{"model": "multi-label image tagger", "dataset": "drawings of small networks of dots and links", "train_examples": 97500, "image_size": 64, "grayscale": true, "crop_scale_min": 0.8, "horizontal_flip": true, "arch": "resmlp", "norm": "layernorm", "norm_position": "pre", "activation": "swiglu", "mlp_ratio": 4, "parallel_block": false, "inner_norm": false, "moe": "top_k", "num_experts": 4, "moe_every": 2, "expert_mlp_ratio": 1, "experts_per_token": 1, "shared_expert": false, "patch_size": [8, 8], "conv_stem": false, "layers": 12, "width": 192, "num_labels": 28, "residual_init": "none", "optimizer": "soap", "beta2": 0.95, "lr": 0.0039, "beta1": 0.95, "shampoo_beta": 0.95, "eps": 1e-08, "precondition_frequency": 20, "max_precond_dim": 1024, "one_sided": false, "adamw_lr_other_params": 0.001, "grad_clip": 5.0, "gradient_noise": 0.3, "l1_shrink": 0.03, "steps": 33800, "batch_size": 256, "epochs": 88.7, "lr_schedule": "cosine", "final_lr_fraction": 0.1, "warmup_steps": 1690, "weight_decay": 0.01, "adamw_weight_decay_other_params": 0.01}
Rows from expert 3 of block 5, named by matrix and row number. Rows with one number belong to one neuron. Each number is 50 + 10 x the weight over its row's rms, rounded and kept within 0 to 99. All counts start at 0. After the name is the row's rms in percent of the matrix's.
# gate: expert gate (model.blocks.5.mlp.gate, 4x192x192), inputs 0-63
# up: expert up (model.blocks.5.mlp.up, 4x192x192), inputs 0-63
# down: expert down (model.blocks.5.mlp.down, 4x192x192, transposed), outputs 0-63
gate.146 110:67 52 51 49 53 46 51 51 48 53 44 54 46 40 51 58 52 45 48 49 47 49 50 42 44 53 52 46 49 49 56 46 67 51 51 30 54 64 67 46 55 56 41 50 49 50 61 25 48 50 55 53 55 39 50 51 45 50 37 48 56 86 53 49
gate.147 096:52 42 47 42 51 62 42 60 54 49 51 47 46 33 48 58 42 51 57 39 56 82 42 55 50 33 43 51 31 56 37 51 64 50 59 65 56 50 50 47 51 45 53 50 49 84 51 62 49 60 41 50 54 27 58 59 59 43 55 31 48 60 52 61
gate.148 087:48 49 49 58 50 47 48 47 47 47 49 45 58 46 50 54 51 64 53 61 64 49 55 17 61 72 32 44 51 67 40 50 67 46 50 52 55 42 42 52 54 53 59 46 28 39 49 28 49 54 39 44 57 46 48 57 40 48 49 50 46 46 52 47
gate.149 110:60 58 44 43 47 49 51 53 43 48 49 51 50 42 60 69 50 48 48 74 45 53 53 48 56 49 56 49 51 53 60 76 49 50 50 45 52 45 55 56 57 47 87 48 43 58 52 49 47 01 39 41 53 48 48 52 57 54 47 50 57 58 50 53
gate.150 108:58 51 00 47 48 43 51 64 44 37 46 50 64 49 54 48 62 46 61 53 54 51 44 52 53 54 58 50 57 63 57 42 50 46 50 51 52 49 48 58 50 51 53 49 47 56 49 51 49 53 48 48 44 36 46 59 44 52 43 54 37 52 53 53
gate.151 104:52 56 50 57 55 47 55 43 54 50 41 55 52 51 43 56 48 48 49 39 52 54 55 47 68 48 60 50 52 44 41 58 56 50 51 70 50 50 53 47 50 67 49 48 34 50 74 51 50 39 54 51 48 44 34 65 63 45 49 50 51 54 54 51
gate.152 089:47 51 53 56 51 40 45 42 62 59 43 52 49 46 60 53 63 49 46 39 48 47 52 39 29 59 48 45 56 50 50 50 46 50 50 66 40 57 92 25 46 40 54 69 46 47 50 48 45 62 48 55 42 34 34 43 50 74 51 52 47 53 49 72
gate.153 076:71 40 24 48 50 31 38 46 43 47 47 54 48 38 29 50 45 50 62 79 29 60 66 58 53 57 46 54 44 66 57 50 52 44 50 48 52 58 59 51 78 59 41 52 60 56 46 38 79 31 53 38 45 43 59 48 46 51 40 48 62 50 47 54
gate.154 075:50 49 46 17 58 51 41 43 49 44 55 39 46 49 49 53 54 49 55 60 47 60 58 55 51 61 48 42 35 50 45 59 57 48 52 48 21 47 73 58 45 38 52 51 52 46 46 47 48 47 52 67 46 35 51 51 46 54 43 49 48 43 55 58
gate.155 097:53 51 59 46 18 47 66 49 58 50 58 43 09 45 44 39 53 59 52 48 52 49 51 56 56 42 53 53 52 49 53 61 33 46 52 51 43 48 45 46 50 35 55 45 51 40 66 55 92 55 47 52 52 53 62 58 53 35 55 53 43 69 63 50
gate.156 086:37 52 47 49 35 71 50 56 55 69 52 48 54 63 47 50 41 36 46 50 33 47 40 50 51 46 53 75 49 50 52 52 51 54 62 52 58 47 49 53 42 44 43 58 76 45 60 21 60 34 66 48 53 42 74 51 50 59 40 53 55 39 50 53
gate.157 097:38 49 60 50 60 39 31 44 58 57 62 67 43 49 50 61 47 49 51 58 55 54 45 45 48 53 47 34 41 50 60 51 74 49 54 59 42 45 56 72 51 43 46 43 48 49 43 30 44 50 42 48 44 31 45 43 43 54 56 50 52 37 53 55
gate.158 085:58 47 45 36 75 41 53 48 52 48 51 53 52 48 49 62 62 47 68 51 45 58 19 50 49 14 53 65 49 50 39 60 54 60 41 47 53 51 46 57 45 53 44 55 55 66 50 56 29 44 41 36 50 48 70 48 45 49 43 53 49 48 50 43
gate.159 086:68 59 46 61 47 56 49 48 49 53 44 62 31 52 45 28 51 66 48 52 54 45 60 53 43 54 49 53 51 50 54 52 40 37 48 54 60 46 61 41 57 50 61 56 48 51 42 44 60 47 52 54 39 42 63 33 52 54 54 49 52 62 60 32
gate.160 096:43 51 40 49 49 50 50 54 49 41 50 53 50 66 50 58 54 50 49 51 42 36 47 54 52 51 56 57 47 47 46 55 65 50 50 50 52 58 82 63 50 46 54 60 44 48 54 40 45 35 49 47 68 51 66 53 51 44 49 41 50 52 49 45
gate.161 091:56 46 52 55 44 57 48 54 58 48 52 44 58 42 44 92 54 06 49 55 52 44 43 40 52 49 50 48 50 48 50 47 47 42 49 48 46 48 54 50 45 44 49 42 65 50 36 50 50 49 46 54 52 40 40 47 43 50 35 51 50 41 51 62
gate.162 096:36 52 65 60 64 58 57 51 50 50 57 45 43 53 52 49 55 47 52 61 36 54 54 53 47 48 47 60 55 51 47 60 36 50 51 52 45 59 51 47 51 52 49 46 45 58 49 60 48 38 50 57 49 67 42 20 74 52 71 37 83 55 53 21
gate.163 092:53 48 47 56 47 48 46 50 53 96 51 57 35 60 51 51 40 65 54 59 50 57 49 48 45 49 53 50 61 56 51 32 48 48 51 49 54 58 56 57 51 59 52 51 61 39 35 50 27 49 12 54 54 30 45 64 52 44 47 52 52 15 56 45
gate.164 082:56 51 69 52 53 53 59 52 53 27 42 50 49 51 56 94 51 63 57 29 52 49 47 46 59 47 54 42 45 44 51 54 33 43 70 60 56 76 49 48 61 61 49 58 49 39 44 60 43 68 64 52 38 65 54 56 31 45 57 51 50 63 44 59
gate.165 102:48 34 25 38 44 51 48 37 65 48 50 54 55 48 38 51 78 38 51 43 30 49 64 65 49 62 35 52 52 28 47 49 52 52 43 47 77 44 41 50 52 54 48 51 47 54 59 56 48 40 45 41 43 63 43 52 51 48 53 51 51 47 49 50
gate.166 103:49 38 57 64 52 56 50 47 45 47 47 48 66 49 38 47 49 52 51 48 55 52 72 51 68 38 45 50 53 52 50 30 71 41 53 45 51 22 48 56 48 42 43 62 52 47 49 30 44 51 48 46 43 48 50 49 52 56 53 64 52 51 48 41
gate.167 089:49 41 35 48 51 51 50 43 50 48 63 50 62 50 42 52 41 49 50 59 67 40 37 47 48 53 38 37 45 57 52 50 44 48 47 41 53 44 53 50 49 43 40 61 64 70 62 56 59 44 51 44 51 55 51 59 55 43 48 47 42 51 46 50
gate.168 114:56 40 49 48 51 50 41 49 48 48 51 50 44 30 55 48 56 59 54 48 53 52 51 49 71 51 50 50 51 34 51 49 48 53 53 63 49 54 42 48 45 46 48 47 39 56 54 65 51 56 56 48 43 50 45 54 50 42 47 46 55 58 40 50
gate.169 113:50 51 47 60 49 55 43 49 60 46 61 51 55 56 18 53 62 55 08 51 49 48 50 56 49 50 72 45 54 52 55 49 50 47 32 50 46 47 57 33 46 46 50 48 51 34 49 00 55 29 50 51 45 42 51 41 45 49 47 38 50 55 51 60
gate.170 083:49 59 44 53 52 50 39 45 57 48 46 46 55 58 44 03 37 46 59 32 50 50 52 56 53 57 59 42 54 52 35 51 62 58 50 42 33 53 53 52 45 48 47 52 47 68 55 77 50 65 37 52 45 45 49 54 25 53 59 50 54 47 54 38
gate.171 112:49 50 50 34 52 71 52 54 00 47 49 47 51 54 59 39 54 48 49 48 51 50 54 46 48 57 49 59 37 59 50 51 48 51 30 49 53 57 52 57 40 54 85 57 52 54 56 64 55 48 54 52 55 53 48 51 52 50 44 50 60 46 46 47
gate.172 112:71 53 55 53 50 50 51 59 50 56 47 52 22 62 31 63 49 45 47 42 45 56 48 49 44 53 43 21 42 44 34 51 48 54 44 53 53 52 50 57 52 45 51 59 53 48 43 51 45 58 47 55 49 49 46 52 59 48 53 51 58 69 40 50
gate.173 093:52 43 48 49 53 55 49 16 65 45 54 46 41 50 53 50 49 46 52 52 37 79 49 45 50 49 51 67 40 59 41 43 49 57 49 44 53 47 45 51 63 50 49 65 40 53 49 67 64 55 50 52 52 54 50 45 50 50 56 51 47 49 56 51
gate.174 081:40 52 44 53 44 50 50 50 46 60 59 50 45 53 42 50 50 53 58 44 49 49 10 47 43 54 44 39 46 51 56 38 37 49 55 54 53 63 43 44 50 54 48 17 47 50 97 45 39 50 62 47 51 25 50 67 46 51 66 51 52 51 50 59
gate.175 086:46 50 48 28 25 51 54 49 64 46 54 44 48 54 57 47 46 47 52 64 38 52 50 54 42 28 49 63 44 52 77 51 54 53 49 85 45 74 58 52 65 48 53 51 58 51 46 50 55 51 38 46 34 70 55 36 34 45 46 53 49 61 49 47
gate.176 087:61 55 47 45 70 50 54 53 49 52 43 30 31 49 51 64 40 28 40 46 51 35 61 57 36 65 50 64 60 48 47 44 26 37 46 50 61 51 57 00 47 57 52 84 45 57 50 48 48 50 49 52 51 54 53 48 59 54 51 57 53 57 56 58
gate.177 110:40 47 58 57 49 49 42 50 60 49 27 52 45 45 27 48 50 47 53 51 99 51 53 49 49 56 36 51 50 43 52 49 52 50 54 43 50 56 55 46 50 39 84 48 52 48 53 81 52 47 49 47 43 35 53 54 44 50 49 57 50 50 57 49
gate.178 088:63 51 45 49 49 30 39 52 50 63 34 50 53 38 58 52 32 52 48 34 45 52 55 88 60 43 42 48 30 46 52 50 66 42 58 44 50 46 49 72 33 48 52 48 41 50 52 40 50 59 50 14 51 53 47 40 47 50 50 53 50 45 50 49
gate.179 107:46 48 44 50 53 53 60 47 64 32 46 52 50 58 41 51 43 51 45 50 50 29 47 49 48 42 51 32 52 54 51 47 47 50 56 37 51 48 65 51 59 47 58 58 48 51 27 51 59 48 66 52 53 54 70 42 48 51 51 60 44 45 55 55
up.146 093:61 42 66 45 51 50 47 34 51 35 46 52 52 36 54 39 49 50 50 62 58 54 51 52 50 30 43 53 55 57 50 51 65 48 86 67 21 58 51 34 46 45 62 42 60 63 48 49 29 58 55 48 56 57 45 56 50 50 71 49 49 54 37 51
up.147 078:62 56 49 56 64 60 54 84 61 61 57 61 53 47 62 62 52 48 49 10 53 49 49 51 34 21 48 50 48 48 55 46 52 78 56 53 52 56 41 50 53 41 59 50 51 47 50 63 49 66 49 00 45 55 64 55 57 52 43 54 67 46 54 43
up.148 095:56 47 36 39 28 27 52 52 19 63 42 43 52 23 46 46 61 51 56 49 50 53 51 51 49 55 71 66 53 46 67 68 41 56 48 46 59 59 48 51 48 58 48 59 45 50 50 49 67 55 53 43 39 65 40 60 61 48 44 34 44 42 41 45
up.149 081:49 48 62 49 61 45 88 53 56 57 24 45 49 42 49 51 38 37 56 51 53 48 51 41 46 53 44 40 40 39 56 60 37 66 48 50 59 51 50 61 47 35 48 61 49 56 21 50 50 38 52 65 64 66 49 31 61 48 55 50 51 50 47 54
up.150 093:49 51 51 45 51 46 46 48 53 60 55 33 49 52 67 38 51 35 53 59 45 76 52 41 65 39 80 59 58 39 32 45 45 50 55 43 50 21 48 59 44 49 29 46 33 72 38 35 46 50 56 39 55 59 63 52 45 85 51 53 40 42 75 55
up.151 083:66 45 36 49 51 48 57 57 46 40 59 48 48 47 64 45 27 43 42 52 49 34 73 41 24 59 48 47 51 59 44 48 50 55 54 76 49 47 48 49 50 63 44 49 36 51 48 64 45 50 46 58 45 53 32 69 49 41 40 35 35 52 35 53
up.152 116:53 55 21 59 61 48 48 50 30 52 30 60 56 52 32 50 44 58 42 58 48 53 42 54 58 50 59 50 52 48 51 43 47 49 49 64 44 51 49 51 49 48 57 49 48 58 50 51 47 43 47 54 48 54 66 16 49 43 50 39 52 48 29 43
up.153 086:45 46 39 24 58 34 49 56 49 52 52 43 51 47 44 50 49 46 45 37 47 60 45 52 52 50 49 55 56 68 65 56 39 55 47 45 49 47 44 49 47 51 15 48 49 53 55 49 53 59 59 68 56 69 50 64 54 53 46 65 45 41 61 29
up.154 081:47 49 31 53 60 61 53 51 61 48 38 50 41 51 58 43 50 50 35 36 24 51 54 40 48 47 44 47 49 72 43 52 41 57 54 49 59 55 47 52 53 55 52 50 49 38 44 45 49 54 54 51 48 48 51 53 50 68 46 65 59 51 51 55
up.155 090:56 36 54 59 60 47 50 58 72 46 45 41 55 50 48 54 51 47 31 63 50 48 43 46 56 27 55 55 50 50 46 40 38 49 57 50 73 53 48 50 44 61 59 44 09 47 55 48 65 51 55 47 55 44 60 39 40 54 49 74 39 54 43 52
up.156 132:49 50 45 51 73 51 49 50 45 54 59 50 49 63 47 55 63 49 45 50 46 54 50 50 56 49 59 51 50 49 49 50 49 99 24 44 51 44 37 48 52 49 58 50 40 50 38 49 64 51 56 46 47 51 42 46 52 54 38 43 47 35 41 54
up.157 101:53 42 45 48 32 65 63 67 54 47 52 55 48 44 52 51 54 51 41 55 58 54 49 48 41 42 48 48 52 54 47 38 50 35 57 45 54 44 29 59 51 51 45 52 49 41 54 51 50 53 44 49 54 49 49 50 52 60 44 49 42 66 53 51
up.158 097:40 47 50 50 36 34 43 11 65 44 51 49 74 51 63 49 48 52 56 49 55 54 52 51 55 52 83 44 48 51 48 50 52 49 51 50 50 59 41 64 40 52 51 61 57 44 48 54 43 52 53 53 52 32 53 51 42 48 55 58 49 17 53 41
up.159 086:44 57 64 43 48 51 50 22 42 53 49 58 52 51 58 49 44 55 45 55 50 55 66 61 50 22 53 47 41 69 40 47 49 68 51 55 60 47 53 36 53 54 41 43 48 57 46 50 53 50 75 57 48 50 35 54 58 51 45 54 48 51 50 44
up.160 096:48 45 51 63 56 47 35 45 43 73 47 46 61 54 42 49 51 59 34 56 24 39 34 46 40 47 49 55 55 65 38 31 52 58 51 92 50 42 49 65 58 49 49 52 25 49 49 37 46 54 43 62 48 48 47 55 47 49 60 50 51 43 47 65
up.161 124:46 44 45 51 51 48 46 47 45 57 53 57 46 48 39 27 48 50 52 47 55 44 45 37 45 52 35 64 35 53 51 56 54 54 48 48 38 55 56 50 53 49 49 67 60 46 41 66 49 51 43 48 51 37 47 58 47 55 56 57 51 31 38 49
up.162 112:50 53 56 51 50 47 44 68 44 52 53 50 35 50 49 44 47 72 52 49 53 49 46 58 48 49 70 49 46 56 50 56 46 50 48 64 29 51 55 46 48 48 50 46 46 56 41 41 49 51 58 45 53 44 31 48 78 55 53 49 62 20 14 53
up.163 098:42 61 50 45 52 50 35 55 45 55 55 50 49 46 48 37 44 49 40 47 42 55 38 48 60 47 46 58 61 39 59 70 72 43 51 56 62 47 44 44 49 50 51 45 52 57 48 61 52 45 49 71 44 56 53 42 59 51 31 77 43 57 49 54
up.164 089:53 45 42 44 45 50 56 43 56 55 51 60 51 56 53 45 36 42 55 59 44 46 53 50 54 50 73 51 48 44 34 47 44 53 55 46 61 49 41 62 52 54 71 51 35 48 54 57 50 44 55 38 50 61 50 57 59 52 41 53 79 48 58 52
up.165 089:50 68 69 49 55 39 51 36 45 45 62 49 30 43 48 39 52 43 49 60 53 62 36 43 39 52 44 46 59 50 50 54 50 59 47 49 50 77 48 51 62 49 44 50 55 49 47 54 56 49 77 53 50 56 46 44 48 49 45 42 47 56 78 50
up.166 086:44 53 65 49 53 46 44 42 42 63 56 58 42 51 50 33 39 54 50 42 52 46 53 52 46 36 37 18 62 58 42 45 50 70 48 37 58 56 59 81 54 47 50 48 51 49 32 56 56 47 54 39 41 47 46 53 51 45 37 50 62 45 46 51
up.167 111:43 45 47 34 50 57 42 50 53 51 50 58 48 63 33 60 56 48 59 49 43 39 51 44 54 58 59 61 58 51 61 40 61 55 47 53 40 51 54 62 46 51 48 41 53 63 49 64 62 37 51 40 43 46 57 46 00 39 49 51 50 51 50 50
up.168 096:40 53 56 53 50 62 52 43 32 43 42 57 53 36 46 36 49 51 48 53 40 44 51 53 44 55 50 57 49 55 41 43 53 62 50 50 57 57 53 33 25 63 44 55 53 39 50 53 35 56 53 44 55 48 32 47 65 45 54 51 49 51 42 50
up.169 107:58 48 51 49 40 38 48 57 49 57 58 53 58 44 40 50 51 55 46 49 49 48 50 49 38 50 51 32 53 50 33 58 50 33 39 52 34 52 51 58 50 50 39 46 52 42 48 42 52 43 41 84 62 48 48 49 52 50 52 53 50 53 59 43
up.170 090:57 53 30 57 50 49 72 41 48 68 50 48 46 00 42 50 38 47 50 45 61 49 52 45 46 52 52 58 61 17 55 53 48 63 53 46 57 55 54 52 45 34 45 52 49 78 79 43 74 46 49 53 48 58 50 49 49 49 45 40 51 46 38 56
up.171 085:36 49 47 51 43 50 46 44 74 50 52 47 53 66 40 58 48 50 50 56 43 46 41 46 48 48 50 52 62 47 38 50 46 64 56 63 51 59 63 42 36 26 62 64 56 68 50 49 33 65 60 24 50 55 51 39 50 50 52 15 56 52 47 50
up.172 087:55 33 50 52 44 42 66 42 32 60 36 61 38 53 67 49 55 50 40 44 49 43 38 45 41 63 41 37 55 57 47 52 55 47 67 94 65 79 45 45 53 50 49 36 67 45 42 49 52 60 56 49 50 38 33 85 55 59 42 38 44 48 53 51
up.173 089:51 64 48 40 59 53 50 51 57 60 69 37 50 44 50 49 52 51 51 39 43 41 55 47 58 47 39 35 51 53 49 42 49 36 48 46 70 46 51 47 46 51 21 44 52 44 35 58 50 41 43 51 47 26 62 65 65 46 49 40 56 53 47 51
up.174 081:47 57 43 43 35 43 56 43 52 46 42 45 37 58 57 53 49 26 70 72 49 69 49 47 71 59 40 48 53 54 42 49 45 60 50 48 55 44 50 35 56 50 68 51 54 40 47 43 53 78 38 51 46 60 36 54 54 51 38 57 44 51 93 50
up.175 112:44 44 42 59 49 56 57 53 53 50 58 57 49 54 51 50 28 60 51 51 50 34 65 42 82 53 63 51 51 51 46 96 24 27 48 55 20 49 57 37 40 42 50 53 79 48 52 78 52 41 58 42 56 65 46 34 51 51 50 33 54 50 42 49
up.176 096:53 51 52 52 55 69 50 46 55 47 68 58 64 61 52 48 47 29 50 40 33 60 43 45 39 57 54 44 62 48 55 45 53 89 51 55 51 70 50 58 54 40 48 50 55 66 52 56 55 46 66 38 49 45 64 52 44 49 49 48 54 69 52 46
up.177 091:52 42 44 69 54 55 75 49 50 62 41 75 35 49 58 56 50 50 55 50 51 53 54 66 48 50 60 48 58 30 33 33 48 73 49 58 54 31 35 45 51 48 78 47 41 49 37 46 17 47 48 48 41 51 49 58 58 49 41 35 54 75 50 42
up.178 109:53 55 47 56 43 50 48 47 57 52 46 46 51 27 52 47 49 55 54 57 84 53 59 56 22 90 60 58 42 52 50 42 49 59 47 47 48 55 52 52 49 46 68 52 47 49 40 52 55 50 36 43 55 50 51 52 48 47 69 48 36 62 66 48
up.179 091:55 52 60 60 61 44 45 47 50 48 56 33 50 46 63 52 99 38 48 24 50 46 52 47 42 56 61 29 52 55 45 41 50 54 49 62 56 43 71 46 51 53 53 47 55 49 64 57 47 50 44 67 48 44 42 52 54 47 52 40 49 45 55 48
down.146 118:55 51 51 48 48 54 51 42 48 99 38 40 50 50 53 39 52 56 60 50 49 53 45 51 24 52 50 53 44 49 50 16 53 56 49 49 51 51 48 46 71 50 49 37 53 55 51 42 48 50 59 58 63 48 57 56 49 63 50 46 48 49 58 52
down.147 096:52 62 54 51 63 52 50 51 60 66 50 43 50 57 46 51 49 77 54 63 48 48 48 56 54 49 53 69 42 50 45 48 52 54 66 50 49 44 45 46 77 40 49 48 55 37 51 33 37 52 99 51 48 08 49 49 51 50 48 50 51 50 52 49
down.148 087:53 82 51 59 39 46 40 47 54 51 33 58 53 57 52 44 57 39 48 50 49 48 56 49 50 67 46 54 47 44 48 55 51 46 49 55 52 45 43 65 51 49 48 47 56 38 39 50 46 52 39 42 50 60 53 51 38 50 49 45 40 45 69 37
down.149 093:38 46 51 42 44 57 46 38 65 55 51 58 48 49 52 55 00 51 47 50 48 51 83 53 36 60 47 54 50 74 51 56 51 49 67 56 55 52 56 48 50 51 52 43 49 94 36 56 46 66 50 50 51 53 54 34 51 44 47 54 45 54 57 49
down.150 085:50 61 50 50 44 58 41 21 48 61 43 54 41 58 51 49 45 49 54 53 59 34 45 55 47 56 50 44 46 58 49 50 46 51 50 48 37 47 68 54 68 42 44 47 51 43 39 63 66 46 60 51 45 37 59 47 28 49 46 47 63 52 52 55
down.151 122:47 41 38 53 40 48 59 46 51 57 41 47 50 45 45 48 40 49 46 50 42 54 58 49 42 47 47 54 52 53 51 49 46 56 38 53 48 49 50 45 52 52 50 52 62 54 49 34 52 51 42 55 48 43 46 43 74 54 59 50 24 73 45 45
down.152 076:45 50 59 49 50 48 53 64 67 55 60 54 39 55 50 16 51 48 42 50 56 52 52 42 64 50 46 44 51 35 40 68 63 50 34 33 34 52 56 57 52 49 49 49 52 47 43 54 46 46 56 42 57 51 54 52 49 44 55 55 38 37 50 35
down.153 092:46 55 51 46 18 42 81 48 48 37 46 45 47 49 46 47 49 48 44 51 43 46 47 56 52 51 54 50 55 56 46 63 54 51 70 52 51 54 65 45 48 50 67 57 50 51 51 51 48 51 17 63 50 27 85 50 66 48 52 48 43 44 36 42
down.154 078:36 46 68 42 71 57 57 69 52 50 47 49 47 50 56 49 36 50 64 79 51 38 50 41 49 62 69 58 53 60 50 42 68 46 49 43 53 50 27 51 30 47 56 47 53 36 55 47 41 51 45 48 41 38 51 73 51 66 64 56 49 45 47 54
down.155 107:58 73 50 20 68 36 49 53 42 53 47 48 61 42 50 30 52 74 40 39 46 53 56 51 51 49 49 47 51 52 56 46 49 30 42 56 50 39 67 53 49 50 52 50 53 42 47 45 59 45 43 44 61 52 45 29 48 67 46 36 56 44 53 46
down.156 070:55 47 56 54 46 50 56 58 56 38 39 51 49 57 49 58 59 40 53 45 45 44 56 42 50 60 62 59 49 51 51 59 52 45 45 47 36 64 50 53 58 45 53 56 58 25 55 50 54 39 54 51 51 51 31 42 49 53 50 56 72 49 70 50
down.157 088:49 45 48 51 46 19 50 58 48 58 50 49 52 48 40 48 44 49 48 45 46 57 50 42 49 48 53 54 45 68 50 42 66 35 47 58 56 40 53 45 55 58 47 55 41 59 50 61 41 72 51 36 40 45 43 38 45 24 46 40 50 44 44 46
down.158 089:68 40 50 81 51 41 49 42 52 31 60 45 40 33 52 37 46 75 48 48 48 48 48 50 54 45 47 70 61 45 52 60 64 50 53 48 46 54 57 68 70 48 50 52 51 48 42 61 49 65 47 69 49 46 49 68 49 50 43 49 41 42 49 22
down.159 093:50 52 48 50 65 60 50 51 39 54 50 51 46 64 53 52 46 37 46 54 20 50 50 50 49 43 63 63 43 62 52 56 46 50 51 45 48 44 53 55 56 54 18 51 46 44 48 52 49 38 48 45 53 50 99 48 57 51 47 50 41 51 25 52
down.160 085:46 30 53 32 47 56 30 52 47 46 63 47 41 50 53 43 66 57 49 50 50 44 58 55 51 48 49 46 52 43 64 65 44 45 49 45 36 52 24 53 50 52 50 62 46 45 45 53 53 42 66 49 50 56 51 46 49 49 45 46 57 45 46 47
down.161 100:53 50 51 49 44 55 56 44 43 45 54 53 54 33 49 59 52 50 42 16 36 51 49 99 51 45 44 59 69 45 29 62 48 59 40 50 52 46 54 48 50 55 56 51 27 48 45 41 48 55 18 52 56 52 47 43 44 54 51 52 46 40 60 40
down.162 107:49 56 52 57 49 50 48 47 53 34 50 47 59 56 49 50 38 52 51 49 55 43 51 55 49 50 35 42 60 47 36 46 45 47 42 55 52 50 53 51 55 48 50 42 53 52 50 51 52 43 48 46 55 45 36 53 47 49 44 43 55 42 39 56
down.163 104:44 46 39 48 41 46 53 72 60 43 54 51 56 50 44 61 66 50 33 54 50 41 48 38 50 50 55 99 48 50 75 51 52 48 52 51 23 34 54 27 53 57 55 47 46 41 56 53 50 52 45 52 54 52 51 48 54 57 49 49 58 49 63 54
down.164 107:52 76 57 55 46 38 50 39 39 15 49 56 57 53 51 50 52 44 43 54 56 53 54 50 48 59 60 42 49 50 26 50 95 55 52 44 40 46 51 54 39 33 53 41 61 40 51 53 49 41 47 45 39 51 46 56 48 16 51 31 58 50 57 53
down.165 079:78 41 45 48 38 16 39 52 47 44 51 46 68 51 47 55 58 48 45 48 51 47 37 51 58 49 48 46 52 44 59 54 49 46 38 42 44 48 51 48 50 20 54 53 53 31 53 51 44 43 46 52 56 42 58 43 54 47 49 50 58 63 54 54
down.166 095:55 50 55 40 48 47 69 71 28 59 63 60 38 54 53 48 32 50 65 50 55 75 35 53 32 37 60 56 43 39 50 26 60 35 60 29 44 49 51 39 48 70 60 32 50 46 57 45 50 70 62 44 69 56 36 52 53 50 70 53 39 54 48 49
down.167 108:50 43 54 50 57 66 45 37 65 61 50 52 54 78 45 49 34 39 12 43 51 56 52 54 43 50 44 54 50 51 46 60 49 49 47 48 51 45 48 54 57 39 53 51 50 42 58 73 45 54 59 61 46 49 52 44 51 58 43 49 50 68 49 51
down.168 108:42 52 44 51 48 58 50 41 54 44 47 52 49 27 48 57 45 47 54 47 52 49 47 63 64 54 94 51 49 47 53 50 30 44 54 51 41 49 15 44 56 50 58 56 58 48 50 44 47 42 54 56 43 57 57 50 57 49 51 45 50 59 60 50
down.169 084:50 57 54 53 46 53 41 53 52 36 52 49 45 21 63 50 38 57 51 44 53 51 53 50 52 52 43 59 61 63 50 60 50 44 47 55 66 46 54 49 50 51 46 47 61 76 51 70 55 52 52 38 50 50 39 53 46 35 62 46 38 45 47 37
down.170 115:50 52 39 48 51 00 48 49 53 48 49 65 42 52 53 59 56 42 41 35 49 49 54 43 42 54 49 43 46 51 56 55 40 50 52 51 47 57 49 57 47 53 49 45 46 52 48 54 50 45 55 44 41 44 31 56 43 44 50 47 55 46 38 51
down.171 093:54 52 55 49 61 40 57 54 53 57 40 52 48 82 56 39 40 55 45 60 11 80 44 46 53 50 52 50 47 56 50 46 46 44 36 35 41 54 46 12 56 51 42 50 68 50 40 62 63 51 60 40 69 23 66 50 47 51 47 50 42 45 51 47
down.172 085:46 50 50 41 53 48 48 48 49 40 48 35 52 57 48 59 47 56 52 51 46 47 70 50 50 46 43 29 46 37 53 49 50 37 51 51 51 49 48 38 56 47 49 77 47 43 52 57 45 51 49 50 54 50 44 49 40 49 54 43 49 53 50 50
down.173 095:41 47 58 14 65 34 41 65 52 50 46 50 15 62 47 50 31 56 48 42 55 50 44 68 49 50 56 61 49 52 61 51 51 51 47 48 58 51 53 47 34 33 44 33 54 49 50 49 58 49 39 42 43 58 60 48 47 47 70 50 63 54 52 39
down.174 074:49 73 44 39 62 51 49 61 56 50 54 52 61 55 48 53 00 41 59 42 51 50 52 50 35 45 50 49 45 50 53 47 32 30 46 69 56 46 48 51 44 49 45 46 39 48 37 59 26 45 46 41 45 39 48 50 46 54 47 57 67 56 55 52
down.175 106:53 45 48 52 46 52 63 38 55 41 63 85 52 54 71 63 60 64 53 50 53 46 60 21 60 40 49 71 53 57 40 43 50 49 49 44 41 38 50 49 47 53 32 31 44 65 52 54 53 54 40 58 48 49 71 52 50 45 51 61 48 50 51 52
down.176 082:49 50 46 46 65 53 54 52 50 50 45 54 13 50 51 52 48 52 43 50 50 50 55 51 42 56 56 41 44 66 38 55 50 31 00 50 52 52 48 69 47 64 36 61 43 44 41 57 35 55 68 66 56 60 47 46 33 48 50 52 48 56 29 30
down.177 115:45 50 51 49 51 50 57 95 55 52 48 46 50 53 55 43 44 43 61 54 56 48 51 50 55 35 42 56 56 60 41 59 43 58 40 60 59 58 55 47 54 13 53 70 51 47 54 47 41 50 47 55 44 43 58 48 38 48 38 51 49 50 57 46
down.178 100:42 50 56 00 46 49 38 50 53 56 50 51 50 48 50 52 59 47 41 47 56 50 54 50 68 50 37 42 34 50 55 54 47 47 56 84 61 47 51 45 42 55 40 66 49 50 56 52 36 48 53 51 49 62 44 45 83 51 50 54 49 51 50 65
down.179 095:52 57 40 49 49 49 47 54 50 60 67 51 29 59 51 35 40 46 45 26 53 54 47 39 49 54 72 46 53 47 52 58 51 47 46 52 53 55 40 33 33 50 50 52 59 46 44 80 55 51 47 50 38 48 30 59 50 50 50 57 39 48 39 48